From a checkpoint of a small segmentation model: 2.02M parameters, widths [96, 96, 192].
Rows from block 6 of a small segmentation model, named by matrix and row number. Each number is 128 + 24 x the weight over its row's rms, rounded and kept within 0 to 255. All counts start at 0. Numbers have three digits each. After the name is the row's rms in percent of the matrix's.
Before each channel's rows are labels from the 100 images, of 14848, where the channel reaches its highest value: "lies over" is the class under the peak. Only what is clearly more common there than usual is listed. The data: small charts drawn from random numbers. In brackets: how many of the 100.
# conv: 3x3 conv (model.decb.0.0.conv.weight, 96x192x3x3, standardized in use, each kernel summed), inputs 0-95

lies over: data marks (99)
conv.19 121:160052120133130103130160124092116154146118203148131125180171136116125112130125108125131121163153144160111098145121124109148117173155092124110126133127142125114160153102154108151171145163098126140115163145058141128108149135134104147146145095136134119069120122120120144163096146141135133116

lies over: legend (100)
conv.55 090:131117177111126136139112104113137133141143116176131121120144138165183143161144133132143134146131144163180157145149131153158148145144151131146130129162127173148182164141121093158143130132149107133136162146152142163113116128129157135141132133099146168137138141152136172169148142110149129142

lies over: data marks (100)
conv.94 092:108089100168143116113043131109162125128113199146147121111168168164145138180144133147124155142090131124190157150178157106145132148108168138122122107144131112135133116167120124168122128095164136104131146152146055129092076086144120112117133106105158137064150127129111110133153180093155106161

lies over: data marks (98)
conv.82 097:142057151138137087114154127163162115123121183107122150090142120157123119156116151125110154119147135107109119132119132152139132099135145142150139145134126108143137121135117150176115132139167132072175119090102166121137156111140100156155134113143172107141130161144139139179165131111091090108

lies over: legend (93)
conv.32 076:109171161123138124143153142128167116126146125155135148146158133140170114132149147109134119159131142132142167128153118128137173098113163111164150159165129191134132182145129153130145148130175144154122156094112123139144148150164134117146127156144160137148169142132124156155116183119153137172

lies over: data marks (80)
conv.27 090:112116106151117108105169121115177124134120117149147147097126158085130143142155112177128139187112134101149112141156122134137128138138115088148137121107177089089144157117110132131110128102133135175116109124134155154132132121133095137150093133113111107120110135127161156120109135096084094098

lies over: legend (26)
conv.67 084:068191118091136141121128150131149135145124127176142165150149126170141110122149137138155118150134117112110143127145155125121141108139135128134168158169127112152152179113109096142139130137177145151122112115174131140123152136166134141122154137140174138141141184160148140164129118100118137128

lies over: data marks (67); axes and grid (33)
conv.74 096:114128105136096081103186150105146170113134178133108138138135134148145128151110146112147141118146128096124156145144134153133137120163146133109130116145116121125121083078105117151105152135154117135144117139150134151157143145119127131140157094112132147189166122143144133140185100077128099137

lies over: data marks (64)
conv.39 095:150171165104112102134118157084114146113102150096144147125139101113157134172148147171157139190133116142085110125112147080107146113084111167096130126111169084136155137145152123101181123150139108149089152137085136146156099132133146117151136167144116110103117137156066124172122151150148180086

lies over: data marks (97)
conv.64 051:108139119121153111105200115119129140121141129092135110132179170118094141107075138143125173128126126136130105111113103133067128138089083164094122149118140109099094147111130078092161084135159092132106155116122126103138149104171117140104109115150148152107124150118130116115166125137167115091

lies over: data marks (47)
conv.11 129:143108114119080150134142125110157144141146122149160129171146133086105114130101075124170164138097154165105111140136115164121146132131079096106146144134145135111149135130138136109149118139108129185121135143106072117097176150125127117133134097109102093085095102155149138132132149092126108129

lies over: data marks (53)
conv.30 088:141127125131123123085082160183174119141129126151141122166123150129158105157147136130102112147111140119155088126136087125137131160112113192091112094120147164125123142131135181149157103127128096119150128171126125121181101157135079108142170131136112118121110164134099129113140146132094131092